Weights of a small image diffusion model.
Training: adam_atan2 at rate 0.0014, 8700 steps, batches of 128.
Rows from block 3 of a small image diffusion model, named by matrix and row number. Rows with one number within an expert belong to one neuron, the router's apart. Each number is 500 + 40 x the weight over its row's rms, rounded and kept within 0 to 999. All counts start at 0. Numbers have three digits each.
Before each expert's rows are labels from the 100 images, of 14976 (inputs lightly noised), where the router gives the expert most weight on average: "top examples" is what is common among them; "place" is the part of the image that holds the peak. Only what is clearly more common there than usual is listed. The data: simulated stained blood smears.
# router: router (model.blocks.3.mlp.router.weight, 64x256), inputs 0-127
# up: expert up (model.blocks.3.mlp.up, 64x64x256), inputs 0-127
# down: expert down (model.blocks.3.mlp.down, 64x256x64, transposed), outputs 0-127

# expert 47
top examples: kidney-shaped nucleus; crowded
place: centre
router.47:544485442491545550487476433461529543557508508450540468510489480524416442556507491495452516545517432534472493450523468557475530447454512567551473499569564481512416580462534512551506527567546533473510564510525513511472506477467524439527515549475505476491475554552427424467496472537438414510527514525465532573504541482515445438471545529466560426472492542431490467503508443535519532476565
up.1:527438430528534509501491506592449484527445511553466544387496515497502450531411469546504443519460458412475489501459527535563494483507518477520394444491509464495494537465471538501506472537545568476542500500504501535528542470542465554537575459470483468487552449542494528482534425494506522533525476579598480560552568521500510505499510501468542535455469479487473469427571494529476544519487
down.1:538536516477505460533488506497477536370500499531578513490524539484517478536410474492572585519519526418527526546498503528533468501480472512520520434531494581498502494517554510535544486446514546562541501474534501528540486608454525435507556497497571495482494468487519487571563549497520465495500515496522468441468495571512539490483524464473455490472516560503483507524440456541530572597505
up.2:526447464496507461469530459441489542481529520509440498451504599518481465480490495494427535554518493514462422504494463505505535462523492474502521558513498531535508521444510444416404498511499508565556536504466510521539530489499484456507448393519538501552517487459470507448515496517490482532576557504515481430511451479501493470506379459539544479525532559485486489402457511569448541512535
down.2:576498458452507505484552442469473484519510519484494593485489568507509498496535506541459506521437436526461527506482483530522519503478520526501539590484533471491475506572449507477575455502483499416562528497524458483572506487520514551472478427514474503399531473498439465532456488521554554493496521506540559574517581458559503487486479502559524518484449519487472573501560515425449487526519
up.3:550488496503555608594553476503483477408484460489515509488492477515456471553498539505535483491475572468529470498509551491491457474519546488507487553518490457520488507501458465538539451529472468516448446557436500456490512506509559477560543560468511434452541509500448574522553587489463567482510483571515523527517558486531503526459556475445488500549438491509509428549559436540496485532446
down.3:501486530515550472498478497482462580508522489507453477441492514506449446491554438519516540424549477466491516490539485568513510539492503483465494527596531517506494488477546508474505522512488506483450479566587482504473438504450515523489560556494460531508449449489446478467526476568466530516506498426497470468552514495532442488495504517469506415559504584553491475519508521509464531579527
up.4:589491504480514510500502523539529551592411563569404439503537488425499472531502593512444519464453505528413494515574466474468504483467482449479491419473517476392473507460514516546445520523507505473546465487523473495539508473528561487528481530531552511471447491479442442470492430476475516514500501490519436482524537459469469502479498468504472477454444504487550523585498481496497479373568
down.4:591500513475459507502547496475488492512462498527556486518552469541484482524498432511473429509507564468511471494420486469449456506562479540559509481453483547587486467569452483518524525480497514500571519472451521505554520502465508513473418482448503407452545531496477501451434556479469533522538482506499480570461452508544462483466464469456548489432470518452487562390481482513502454396480
up.5:471461550485500450524485509506462389515489524497484481480411549539525481593531513513471537456479482471525498519541515517537546526527545430490441533496502548514472493432514527459536473511509497469500502480414507463496565528426532546472421520428415547407548502514484463465466419470514557475469389458515527516533526519444449564492496497451516468534563501464534525541428514421566463533529
down.5:528527443484522482480509505546492549569508519475483483529509578513523529498430498480544478558504496533531493509487528518557516545540529483516456536499528511442485501511565541416483455529513542509517459392659437510533521531513451479533476446511512541521478570493563552584477506521507462524523434534510521491417514515417496502547442588559524482540543447526471554456463503514530478532508
up.6:483557578551497521455431505455514540493517473508526431431497496496485479516488480511531589511478468512518516485454535447482540460455501423522432547494515495526525547432520443480539509513488554467518483477419492451517502504396489491529468436424520495465559472566480470560451506511496490511431429513534465492579476571510464497585465501523505497508537485466492510565504522482554514609466
down.6:561468485567475546516498503512569505457522486465518368472483531515495510530528483525532378486508479479560521513498484496511517546526522537444433508506507512533444511612526523436445463532442466499555498487561463515491496491586495478456537493508514484555504472449439524511514434567547514474465456445556536558482502561489463472505502488542480519539470546522569580461456525496499505602500
up.7:558528492543450493507549456458530509514534473531534456448504452488453471528480528476521586506494503556417529497617544480505469488483470533487510464489529518480478461484584429515515537495442468506573471478476457524466435495510597435536457549451527487440460473485490480504541572469473563504472582514505511505462477551529501378591583491526548448517499578486472483529482425541511480517478
down.7:533488559501494480468564482434511525529498482482445481475507481585415549481487471491468448532535476518529488477422501476510549473512465435495585493527491534503495453576469433484457508517517473580459466463541432529468544527468529529483491488475461526607508503506539508460550442494487534472459572491537500544539545474470457577553532500562526517469493444526526450502505557465492506510518
up.8:480528516497541412468561511556512537507437524416523497560547504503510462570471469483447549515509452577458447497432470577462456485572471461580428486552535511565501511467532533563468499538541520487484523491480402447536513523519527541510538553515513429451461498505490508422590522513481549509513449538476461546539445490502441508515565468524541532426471506511532485446537407496499519453519
down.8:452487470527502538536500510502557475495424517395525474500524458492473534472458513463427459501488572519528581530571499524508445525453500477483496520537505527451420538523366495526519465470552547448501531449525473517523537524550544467489481544518506515495559530543555521552544487444528477460561472494490462443435519538474521493534518489497490534451516514506548509513461513467535528471501
up.9:595495554440466486545460542515467457582556497603578498521511456484508524486515478517475515503465448533545418515448489530489511491479498561440556547433492485539454501484508503522406472500510406525464561502509556466559489434500495485450532496471535499560540499530502507504489427417486548468425429509479449479453585475518449475543519482519541402445509430504490473368459475476548487447473
down.9:533535452461458489521497626518509510429525440543442450543486508494490555505470481514485442553460474509436590525559499483483517516503501453529489560491453520442511473571498509458550483475545438507472500478505522569563524554503522517503516500488468518480456525540530500557507532593549502508480461493488544459482455505485523512518509466486458560535534583487466516628517483519527482531483
up.10:525595560449495492534538504498500516506480472521522464575529442483490519582481486501504484479550511561560497516505481562525472494480542551474587505417510511545498481461540578496420539492474499494408465504506487480482450470515540513452535523481530527551481471464503552391524542510489491430436526481505550518481539526482449453481504489477507525423463470525507459485439443430544501489508
down.10:502467468487567497499500523513485503459497509473476521489540489545518531470511474464566504496468460539485491520474453570511528476529503488471566548540443491440621529527508626486502507503506498497473464479522476536434496521537472457531551540518477510481464479538530485566503460523547442514479538493490485427511476533506440545485459530489554455514472479518515429541534521559513483578487
up.11:541419463505543549508499463471486493519543465516509532439564533451472515506509522544415490565453572556542549523543555552525512507549503486484526512514495524467520529477490476522547449506553455536607532479442543482562558468515532418479530478501531531529527513529490520476511560504521438402499576498532463475502477443528555552468534498472522547572467475577503544541502477555487493518527
down.11:550546448456543479494549506466490474553499497524528492441492555518484514522416426478501546533583456495492528540493442589484498488440438513530477482568506513452578554526550487446533455454485469581430498427539540630479509511521487470567502476455433569484450571521492473514476486477515499461524542479536509441547491489466480447519512522498557535541511470471503527510550451528533557509513
up.12:460492491535508474505538531543581472455477574516514445482485482487500499523481616524489486418430568455547509472538584462481504486506499486492496492472516497429494508475510445531502511492513493480512411528491453477444602528518520474500533476446569513482481584564472476532576450457480522482499501490467519461466549450508555491471551510493434481521452538457508465469477462455480490485516
down.12:515511518522502485564479532470549570599472582552493527469525575500537529557519449478489587492480448516474493489442486461491542507494473510497508453511471440554504478539572450527486526451483501564534507503483545534495450456410527560494520452460436524511462562452497471408447500537476471475527489513493492592602483392522476490451530479516501516522498510451491404493489505464468542444448

# expert 34
top examples: two lobes with orange grains; discs
place: middle right
router.34:465533555534532546452518422511502570548521511464458467514505520442498556537596454506474473458475458462487537425453562495545585598437494473508551473512490499508535458514550457536508502469465556484435534437526507565475508550514510508511567450462496457564451541449518486551474509530459460443474474567540438525530434500522506464494436563506494580568543515455525453509487533469460475462463
up.0:515459508450431454539460539468533460400512479495503477493459474517536532469505562515474500544371486506503479519576467458533448499454515584466512524434451501469523513503424500561531523459521518510483463502522544518456550482546539514511540510502459536478558506491552453483544527497497535455464516515461488458465516468513523637548516523577507544454506550568530509541471530457577461566500
down.0:523382440529563501433498508462524523555462459468414511454462505416526522495554544463440524514458505499506550486480547498510497491533442473563547450561529531537497531487520484507475518416475561500540429544454495503487483510429491485397546464452483536461443465490514471452529494486543426532452519582553568516438516507542578447519497489452570508488492551430417464494513502563558515536484
up.1:547457535552562476492437480441540413531505494571464496500467495531499406516461545520489476517536457485452561501522487567519525441500505549532460483454485466451425553486506518464525515508548508524501528555542484484599505441508445511484526511474442570500533464515502494557468489580515461534531545492506546434574537465479503486506482381442525492531498419519469466541448509504501523566454
down.1:445470407509478512534561550513505547527509554460473480532493503503533535407493542486446488505451513557448507482542531479433542525483467446492497492537509510498412477542501455476542475471500484444407474530487417428555505439479463490429472545465506542524474558518465505513495474398473541587455464479471485456497471479524525532559490509395474502481398516557411497517562464482430548529494
up.2:557520492508472563459473452486597498509551475516495546531556481471462511509439524509500482432494521554501467526582459490451494551464457492556440466507507442516503536489525537416498544474479464524535490484468503467534482426532499471507512488468600479524513419550570529491537452507538536471584535539492486511481521501527534488502517466490585549492516494561543565496440502521577471514540
down.2:485434461482447458522470511538493477479528451547524519469503462478555502415514617539480477370487537459499450514505529518521473483537600498441504527465513458452470471505472498541527460508468533508543479534596500528553492519497519464520497533554532417481505471533471560499492502601535421529472482436472563480511522519548578489513597519410514477448522435475511485473551460537515517499464
up.3:496481534461482435433573488457512495424478507543535546452539520550534547476486548496506518426500470536539477529569432520531434495452493518544462526512557545489524521502492536479488553456536528490587488445471521426514479493495541553498500513532570556445535423552491419515620454502565459481476524535518523509572493510517544530564476498453539448475506486527505586483505444503478518579484
down.3:449466493557505500476528508439498439508484448519475581469443494471478545454562462535496481547494506498487448442460487494548480496492457479498515452515505520573532573483440470560475520453530483513519490413481538509437511502544588483437495539567505491513504514508478618503520592462470496472483464551544549445540492542530540478513466482471519516470521536474434563544502491556566538554518
up.4:518470503550488461418481554458450509499507426445521515526457558472578487498536493559506504502534576522477490566503531478513475509562575545559501492497386514486513470490508522508485536522478448537528455585495525447515486474546461471487514559605495536436521588475432543439448553501521498482502506599539522481565511535453494549489436447526410519526447469587379521517527512528482500529524
down.4:471489527563516506569502507429528522490487565481467450526504468442606500541498548449473571510437501556468488534506529473489521403522504511535556427535550584516385446431483484473516536489437510486503514594523528447450568470472595485382470521432574482478484463526484501506511488462456471508406488481510483521471458515537495563538425531534484491475538520466483526499493555575422463495561
up.5:438482557573469479490464484551461434469485528574483561476503477503501432472535467555498528436513546499507530484583504507424531468491470497467365460509555526493468556456509510535549515575565460555613502541378531459505545564464438468518492533549552494487510502492487481445582511452542411527497507554538538502495426494474538472446588463514491471403520472526519545497508536525506499515517
down.5:511597463562492488546452427559519494470523495508465459458495467506484513519458554502532493475554503395538470423548516453403462484484525497615460490528446511507450553508481497487500490507519480536487524511528484554462564451456622511500590538517483565486508506529459512524453524562517522499515506370501515477549422492501427482545499506559512479452456483507546459416446504435426558514553
up.6:521499520525585521554445494490498562473500458519522502468567439514473474455511512495502524500419535494465523419632478510545460531561542479517453477475484421475522491437441500479511448574514548518478488469429506491594509502480491432542453525558514513484520541531472555506540477459440498527461504559487496503515553426557518557495501467532560469484523439567539498549541475497494517492506
down.6:482462478583453482465485490511441486488516520498511487478557469496516520537461567530470436431552496511452483408549492520479518533543576434489458464502458428522494501475538464480487533515492495543462468501530461449483460492565579536482520443573559454469578492491458491516508577528467530467446409457401555444484451558528504457484539521489541468544541495518503545460506505430498486446571
up.7:468498483477524488470539511525524498508487487522492464568501528448478491439468427456558490505578590509495531562475447506455520467510515493514555550539468501552512487525520491494542480536472461511428443538574508528552472490498520495492492537571517503406549528441477608501446524464500578437543488463507480489501492473418451493483573519519440416527493488494530493539564467490452455438624
down.7:472501513496487454529483593528497423416487513469526480489428535587534402577485466526482522496436463536555510496485518453514562543471491456548488503573483386490595498545558502501491469468553488492553458462529484515468519530481547504562504457471538514476520479529448493502454490552559517540484524524485560553546469524563570508443467544492467550523482495470508488537473475492527514547428
up.8:568472476515526517494497538500499510444529500535551499508490429549499552523443568524504573521496553541529482505525500545451484495514545538469421489459499436534524573477499532449525504544491472526489483592551418450599500479549465442505459480517492508468599503516495494385543478525471531494499533500506496478549517566511445515489538422525533491446484505525498495408507451475559490471483
down.8:420503527482545443520435472393587519473460440419501525593455454486453451491530455519473502462431463533489499468487441513466489553550576492496464502575554530505480544432448498499530458539485468565555504564473509457514530495554493508489506496572525495495493479532499459524496492509517483518489486542509541427477547468542519477462405538509509453541453500563490497472508511517530522482485
up.9:563501453524509485470492499502532535492514520569539500543514560481548542489406487541494547626565523462552439484507453502474500496569506541457467570500478509556445562436459486524483400477500432478477476546485502491536475461482495470454480535429469487464522491510554466474520589469520543433503451503479479532521552455533450511420525427535526488430458453509497464377511422476566469483556
down.9:493515462453537531481438536534551514541491428515499548515477540512505500515545499497484610503418491513495504449515523499458489494588483468498465493598502555579526481444487567551527530462461513583514531482451461569564495529505519493517490425553536511458450544490421506467597541488502497525445446536443486497487480498488461480442482509523467537475459509444446503474537487463552521492489
up.10:532511494463523420505505591465547465470525454595556490513553543454522533465522521448484532506466470493523543584533503489500494466490591533466509514417492500510556497475515508477543435474470505482474523462538545473437548471525515514528528453455477496512526433520582454488540515428493508496450491531502509547503472543414501619507541474526577406500544438477513460543495486433537459600524
down.10:480499486527510487508513508474546454547522515476448490480451506492431502452492506444455551532474489438441510517427515522527420486495512441486455457484543515576490556418535498486495508453593543482516488500485488439467544516509713516444494486402500510448465532498470479446515494446469481512488512516493522489543449500592538501490497518473511503456523494476405525397537431468492590510496
up.11:516535493425467500462484518443519374560511451470479500474521520541465453448563507561470487532428517503517488455517494479607518520463454574428510502562466553522529505552535499411489487509410498544540523620547516461529501498438478494490531510474482447477518495541449496522555496516529528556515529470519519499492526480635502508469553572479491508544546451522525526466445472561476524459450
down.11:459521478546561527494528537539476502528496488435498541429408506532547478554537471503490441559581460404487468510540449542545504468498440462476438469616574538496523531513505488476521487453512484505497511522534495529423591486434638423416488522480459537452478487500514548484503489453545510494524488490528508472549480535480503488562533531462478500517548494469478487511553458519500500536499

# expert 6
top examples: spiky cells; band-shaped nucleus; lobed nucleus
place: bottom centre; centre
router.6:527497597505543508466500470489425507480520474475462494504522499426506495493560494500453547465482544504544515559468506468519476506511513502443492493555448524609383431563474490476534478541488433504479590512560540556475477529563501444439548511495492544551506465504523489536486531421581464418489563486543456511481442594536580488507510516539519482502469513468504481545496523449468524447511
up.0:506551537481474544462557463507541549441482491465501562453430468502500512514558586487538503524521537508504477496559474471546503490551419491538443501551468519632460465550504467502459509521514454514479559403517435563519497464495481453471503549392501488520555576577515465486482555520511479457529512502538499587451531492537527464524544530478507442486472490520437432508515508456575512502504
down.0:526493441490484546583555480494434349472522495511453531521461512483528518459486479499504536524489415538456451513509471462475514448525589549474513551470467469469547541516482557454453541584561527474508488446455464461447468553480518502566510482577486502516466559516481529472484505509432529526506497481540461468494507436572537484507475431534511514527523515498509593478529511436527533531550
up.1:623564521551421540489515533552521423473463477481513559519464482451522489508476562468551590444521511496500478544546524530518464529483433526510537449547429516548492476503445495502546440554526459514541517516469469556575495433527479441491477549519514456548501485552599469541542510520554491455487528508516469492487495417464516526504572519518465535483517502503458472517465495494468498532563
down.1:512493528485472490519559530495553471501524485546465582502530511464442507501581487536518519500457460477414460526535471505499506465508509549460466467566484482464538559522517543474470490536452537512538455566531583478430513523518534534488427583533440505513574517470458554559499553544484539535542468506502412539447461430483484490470559528521480547477524496487501476421546486527555557540460
up.2:538438542514476493510502498500477499515506497447580547515515482523478498552508517495491513504547463512545503571499499489463459507495536390566466463469573516513484555485491510517536482520462504513539470460483507397500456435496477497484520584503476474458524544552453565594474448441474477540585511593500530544510484497439535566499512573495462490485440557556501468541559475436566484472476
down.2:535501488504497531466436421485432507446477496427564436493509498495510518489495438469468504642475444500546450490508480485540471457542506446472512482473506434485608511473517526423498536565476448527564500544508516509427487509497511431607521542469576426492490446516457420466505487558492566460480455444507513458547540533574549526456504546493557507539554460494480524528518474477545518459481
up.3:591512447560484552570454508544491402524482439502454456510484482532530487507434532573508518435473440498483483522536513467517439502489496520512460482486467507486570461520451461458479437522537504582515516522500571524456467513531471477476537492478512476567467452484611490554465533465506548534502505517499536415441495537506552534425587527506459494484471521552445500495510536490460525477516
down.3:528511488542503463460492535504498593457603487497488478510461471509479594512509470576522473526477546474501533540502550432463519499449528491522506569499465605476404531537476440433521479489515477459466548529538607484465473449499532575501517565475550505501513476536545537530503461526517459468467471397508506529486459481409499504488540456554535493532434451548503456520499484520480504538462
up.4:563536623479556507542509489472484495465487482467474498500490476410496486487527533511514541472515544536474507546545476552453517481467515495496498531491526499593492435555443494488513417507588430513513584553536493566469450554539484499459538522564507535529476484516575497557525478498582492459495564537571476571528462503452546526546486486549463468446481470521453460571469452475453473494525
down.4:533458561454502526476534525526489461582558450564513512514484446485534514484464479525496519455494407525538453563436462490453544466517550588465519469522497490453505440517467547503461456515503528567467509523511538435398468518534494520424471467536482469532581514471511598534479501495539528510455500465498468539535504490529525459437572469549472471416458486390428502424476549506496513537496
up.5:487475511480522429544461459522521376456484489499521466503434490537532479490447502553437527453405486456550509462492488525529540548479461487589365511553488516593515480590397524491466493548456476478444505602504509506579466531487492508567486460417404561523494535509492502524483471539503508503503466529467453552452534535614564566514512515521515481507540524517465512560498476499514446456415
down.5:470515482500528498455559512506480485537505432456501480527453505523487570441449558518472473470511526473566468451509504520547512488490511418517477526504508473448573462449491463489530460504467449480481526501545447507508508509511595530442561476465529518468527541540536484535468540529487453503426466451563514421533437567506453451469468501511525424533448489541430505466534462452489460493513
up.6:561506589458506482517537507445492542497494428535528531488579512501540513448578535499547474538477511547499499434508510466561469508493496435511493478531434454508459455456505532473445530509535462547491577412518497552437478426528490501496470496465564504504505478515526547531534583471597484456497566433512482508454440486487500499499496527499491491536517496574474455493496524473542495441544
down.6:517458606549476567411473476517550460537471473530558558534481487473476548467558486537546476430515453515525472424536509509524490527517476516517496466513530427470472536447524481582473480574454559465412507463437480479489465495537476484458460485567465504438628503520554483577524505471466474484505490453517514564535481555475558462479423491514472483514444434489472502526475477471549504481500
up.7:573500584425518510526487452442491436471492533470460453529517489480478538474487570476481490522499521564560450567550455518532471456486499488485501554496473450580488507503476534496497501576502431508496490466493481579539560539547540446456421527515532546530532512531458493524544500428489524405503534503532485494508550431539509526515529531456472408514520508484551509496488444459549504595539
down.7:551453492485494481534560523398491569528475579507540553476585574451546474407441428441547509432562483545491523515472456485512479480580513545485501559466477506478472457514555520475518549588432555519520530558475530425458506518499509520509482486494458454577460447493483496561507506497508499561507536516485444598529504490498458456475549482523498553549527501506469600545499557445492533507449
up.8:499493529454461506518562489501487429492503509503500492518505503485507583502414496481514534478491449521501441492504477504416465549486473474467547473411489507512564495591519506446465530441447482499552493550526511555470499440498465604459534537538457454482473460502500560482618434463465543538539538599456549477548482470472516487498452487469493497488510524520539459474547471477473498435475
down.8:468506473501519471549470484505492508440506578485542479543537506453502534479524533476477545578482509449426473512543558440467513461524535534524568554458513421480531498478500547476514554530518488527536485479523442555526548483494523487523511490488500463529489473448442458497463563524580448505491504454557444486528458481527526516460423497485503519581563519564485497469544464453526507555507
up.9:474518499560473503443491532445466481477491499519487495461539550564510507481467444433503539539480473468583479511557492563529566468402481546464557509545474586452465544595539507393443561488526526467492547525514515511552482495448487530461510471481462469478478501567528371405475422545488478584523474530446519466493487500558529497546450519436468509517560453496512512482512485485442536489484
down.9:472550454472501461559455458456495531443497534479547458550524534465576531484461471382490471562535480501517536410498528517502493461578486399515581577422518442525541519461515553422522550530558495491555491511448474554535447477525544438527479458493503481540436476464463478475443565503542549547533567428514492496535541523551570490547445488460464540614567525458516584506521523524463475512513
up.10:502530528457469457520555541548484475505498506432489481517486473509494496506505569464491475494516455439543544541485511496524495463494459543512527478502434446501522505541505456501518456575491444480527524506480501618600441415514482500531520461516454545505478496579510403460525460500548462510474553531520451440463496523528521512524483512476531423484536446524382492472488478453488510544515
down.10:489494538543538516439491528549482507493521577630475524488507480502558509500484487522529536501521460502502417574509476528546493506513488505513473430498511455538509536433512435429492538503470498484490449472460535490390521534508532460468507493451475491474491491503454520518527581484462505442487504420521469456497561474492564523425516502511518512452566529461520557470485516421542502484518
up.11:533500514536471487542476507481514455503499510501497406489446430481490447542474539546482527505475479443432503509504517473503484510515498525429435438498497467500508472548480473455532435519513486553446518565547550588536468541536488481464538471489504451496489536506493509514542510488480529510470460482519492542517518600560502541542506514570541489414450574512473443510430482510458454423475
down.11:501471536495513523442486506569537516476566439503509435490452481571533564541474531566462506574457505477543471514530504459514527486413524471489489463534436509473526450490464470479483439555529454497468501536486478392511503491522602516502469546501496530488567539472554522507433502554490488491457444527560543478486446544447493493449409481548446476466507465502445461462506471450526479468477

# expert 3
top examples: spiky cells; band-shaped nucleus; lobed nucleus
place: centre; middle right
router.3:562552511530458466544479480493416522439438468487464451494483515463499498526476560570482482500476586515536451469532467490438477547489589455581494485544482488536476465527453533497471446481481448510497348458478490420571506459506506491456450488448449514493547517483509534543498544499557491496526478421502500492510524521451493533517419484509459436413492469453547573496485479530523485550482
up.0:502524571499483521461512482512516504535465462506526464467508507480576520447484568511532525482517533551491487500511462492522506540484531479561493433484466497459459607380469597516521477517486566494495451431456537496534503484477550517473480490461575561496476492555524424492473502442486562499482485481461478512472521530456476515525517478524526459447507446477491569454476498428572514556547
down.0:542451523470488529529496541494477469487512497487545505493530497489468510474415462519552357468545550454531486509462512502532456457524498576518539495398514505514503489507479575438497432519412503461538483428459491534568444466540461506588514502521530453494475513455555524584498545547527493483462445472504538518492418594439446535532510484553499502448504502522502504438487477533483500524463
up.1:468455461488493505500475524533519457523487445554541483525490551465433485581585537476539540544549523473559479571466497518466488499557400527470480446488540434538479486547518450483519455530465475499529490518482468488529480525494522490434527480524545435466489561506469567479548475460610445517527486596501466485516448525462593487511507547512557537483598481473549503444496525426544484464530
down.1:489436489498534490520520500545527498530552518509524510451473529430535496507540495489449491542498562540539481503516524531490582390531545465458514486578412524504468489498483522515549497456533516571526502466542509506484517429499557493477479500624553507511529573522432494431542537484490465471527463502516522500514503506504531476470525554482492460521510515448608442534444459583562520554500
up.2:476517546483521443399601505512492495549508524452554510498562520520489529467415486517478511463542525602406509515484423544409524504488468555484501514513531556506546548497504435490526573497517527456586567451416486491486504495469525521539501523543496513476557381408482486454531499546532531529505506485407486513558496479452468522503542450514448554495480500512526492447501476518458502464532
down.2:470481428481481533522554509465452471473483555461492503531582510455490516504480441503425525586440483543464510559508480497468483505543550535486489528494476403479504528487506470506460519501497468463529566492524522517508525550521516535448555484447572444482457433545481514518477489419520459498412525497421465492475483474596450541485519474549542484474500481453574484517483518522452476442529
up.3:531454569463538439514483515426481505505485546451534548401487501514477481510506542521521470527588533446450565467512504574534499559534542456497430429501517504530505499537465492513490407440545488488513458517426403517484545500522486480491492511542553474443491525502439531525438519512459503522542469518524516525554494441543466532529455488488467484462449470456497393532486473532440446441463
down.3:474545441533481528474519500480405540500534504537489477379440502567526521500525467530525538475419421522589494530478548545565490478522513514552499428516535547506514512489501557547494493484489513503496515496503529544422532496470557549508506502479488526587491486519459476487536527482462494578577517472504442433472575408504442492527504562483496493460444470527512469451516491463528480473446
up.4:543535496431413532466578471440537438501476567589462564496457525506500503510573521489483469464510408501480467505481467506523467501538542548546495491493478484540497592484499524507472507479478503451526512474493478543471466529503513509511522468500519433410446503529501435495502452567485463541486515485425464542548510478547474474495444488499585512421503455484482501485513411416529478465513
down.4:504496437430413406564605481443490468489406533468520504488510465458553509443507460434495499486525562541502580487467452456528444461525487497486494529515492527496501495502488549462570554527488502586545498510528469524475480470509541428473484501531544517495553487504436586553505533455550491462494542475416522476451488608545482520511436483497436530470494561492506548435488466494566498478498
up.5:490466511502488487573484478468489514503497510492536548477509480508494464507435561510494478603542510432506524479513539433538472433489556445473477423429550466471475564418522473473451470472463484520494541530513506531489468459519416513499547559528511465476466447506518508463557447511540464517505523536566475496490443577507523540500554538468441506459533564566440462503512516467535553454596
down.5:534511448385523495467525476541487476503488516453481476493540534487542514419506405521520546510453550440478477449522509473473572528538470527412497445497507502492531518468523558454508534502548460529581468498510442497465487530580527437458523518473478446518467488483532453515527563496492496430511501574541507506427533569526446477532499517466508487456505433502540456496449450501575493495448
up.6:544456551509562490526511505451456474507476467410454486432504565445551512471443462540526574467519515551437445486472482515411499496548471517528455543457549449478484450515437552483558502459508497481550456524441526490551500477502513522533540544532455480516525571464509567492476402438512508572567468507531440512538443523549508523440490530577497578473534571582515501468551472522463487514497
down.6:524481521455577562449479536515520432523472512452589534468571580486497460515456541513536516504524444493513572469514525488400544551431508488493447502486453502538489511528538530464448529498513563547550474553552523476563561553465519459499475543488507509504483487543530432523437560540519556412590458554514537498403557503497465513440523500584537470477474432575496467526455542495506485534489
up.7:488490489474482432451501496489539480494486512482455477483498522604519499451526535462462580544537495456417457486488477575479576495528489516449510468533492465517547552465448489480426468515519536492478539530504505526519491447441480530474573428460554417514433564514453544499472479513457515478489473514581535472450570539478459507556500492463515461534499494455432546511443429542471530507521
down.7:509492448433412574529520510497408514538484502480536485500588518503536501481483426433483509543511441439520538451508494520510510479552502503459562433469495486515538508468497552513567521464472494522501468479498513547495516547596547464442477467508484477565449500502482427487483617477486513523551556449542480491429492459547391476552506474488543540470484492463476543395586564431504528491520
up.8:560471508461471499565495503497475522487458476443496596460458560429461447510524471521519532443503432531496512477468471515431459451525542516552538420514468460499529469583517532489431422470499487493516428501431440517539582425498521468511515510479543438500555534519455540497474447491522497526510512541497484491537472530576498508509445538499519503447548485494549424544446524484484538471531
down.8:561467498448474461482535504397554506493462493490531508522462517424548524455420462462537526481528507563594574494495545529555548475503449492504440496513534446512531481514570530473542592545498515492559455506601477473503399578499530446454481468445547519486521459567461466510453540551570522483492584418508489484479531542533441467454453489521453488510494541561507480527425477519650496496487
up.9:555444512495532543493497551540519557483475450453570566522527468484457448501504512561520574481553608551480490524469499504511473508533483525532459471562567387565529530477474506510480458517511403458564475485472507449524527503510524433521550523501471487499516481505503528538497468423541569517552544554486431483467545444542518559479547540568447499471468517486468484479547557529508467485555
down.9:504604501502482520507457534508480525463452460580445474517490497558493446514468452520496501502461466533488541531505437452439491499509539502442473500478496564404388444526512500547536492457480435552456456517511512490465448457472558528449535503450508466519422474512556501493509440504561540516487492472483600501516437475545481479484505458499471581470433502484488493504482432476500474416468
up.10:548484468486467403497481488455480489482474580511527515437489442542502478515444506524507471517508526533409516484505405507478568501486519482539444590488495454546550481506439569501592519473550490504542507529498486511486517519438495530542591521522514491520442535473523508542505517497479472478485457476580514478511536475474452557478505407508446454523441488442490534529491558547437454552375
down.10:492494489443487577499429493571523470531462499449529560519526511555536457476536496481432459468574542483479558514495461532443514465482547481485520526471530577498499471484564495518490455471484556552504465497466534466519484486539518443492536559533541460501484506515437478524529452511551493537445501499477442481491467514496451444539519455576587574427500456378559555473563528505464514507509
up.11:550441472448559440514520483540527527439507508444490498501473502518536543500579464513531515501555521488575531479522417555493600500479508518444499621475506421485506511487489490480516438519510431471461480533484483508514507538497515514482491552499460489547441565505495454501425519463453513549468476513530484521440470570536493528455564450484434507487508501519472529502499423481500580552550
down.11:483461622522514487470495517513443466514522409538466558429509464517449501502598520562506510519408451495508447458495459464529460478493497519513462482509502526502525547495492464479525452470490506564484469538622520461468498486474541513525483545475490518444538521523513494510492483491408454480426548466493526502508498483483508572414537521480505423379465534497439477510506501481513473446475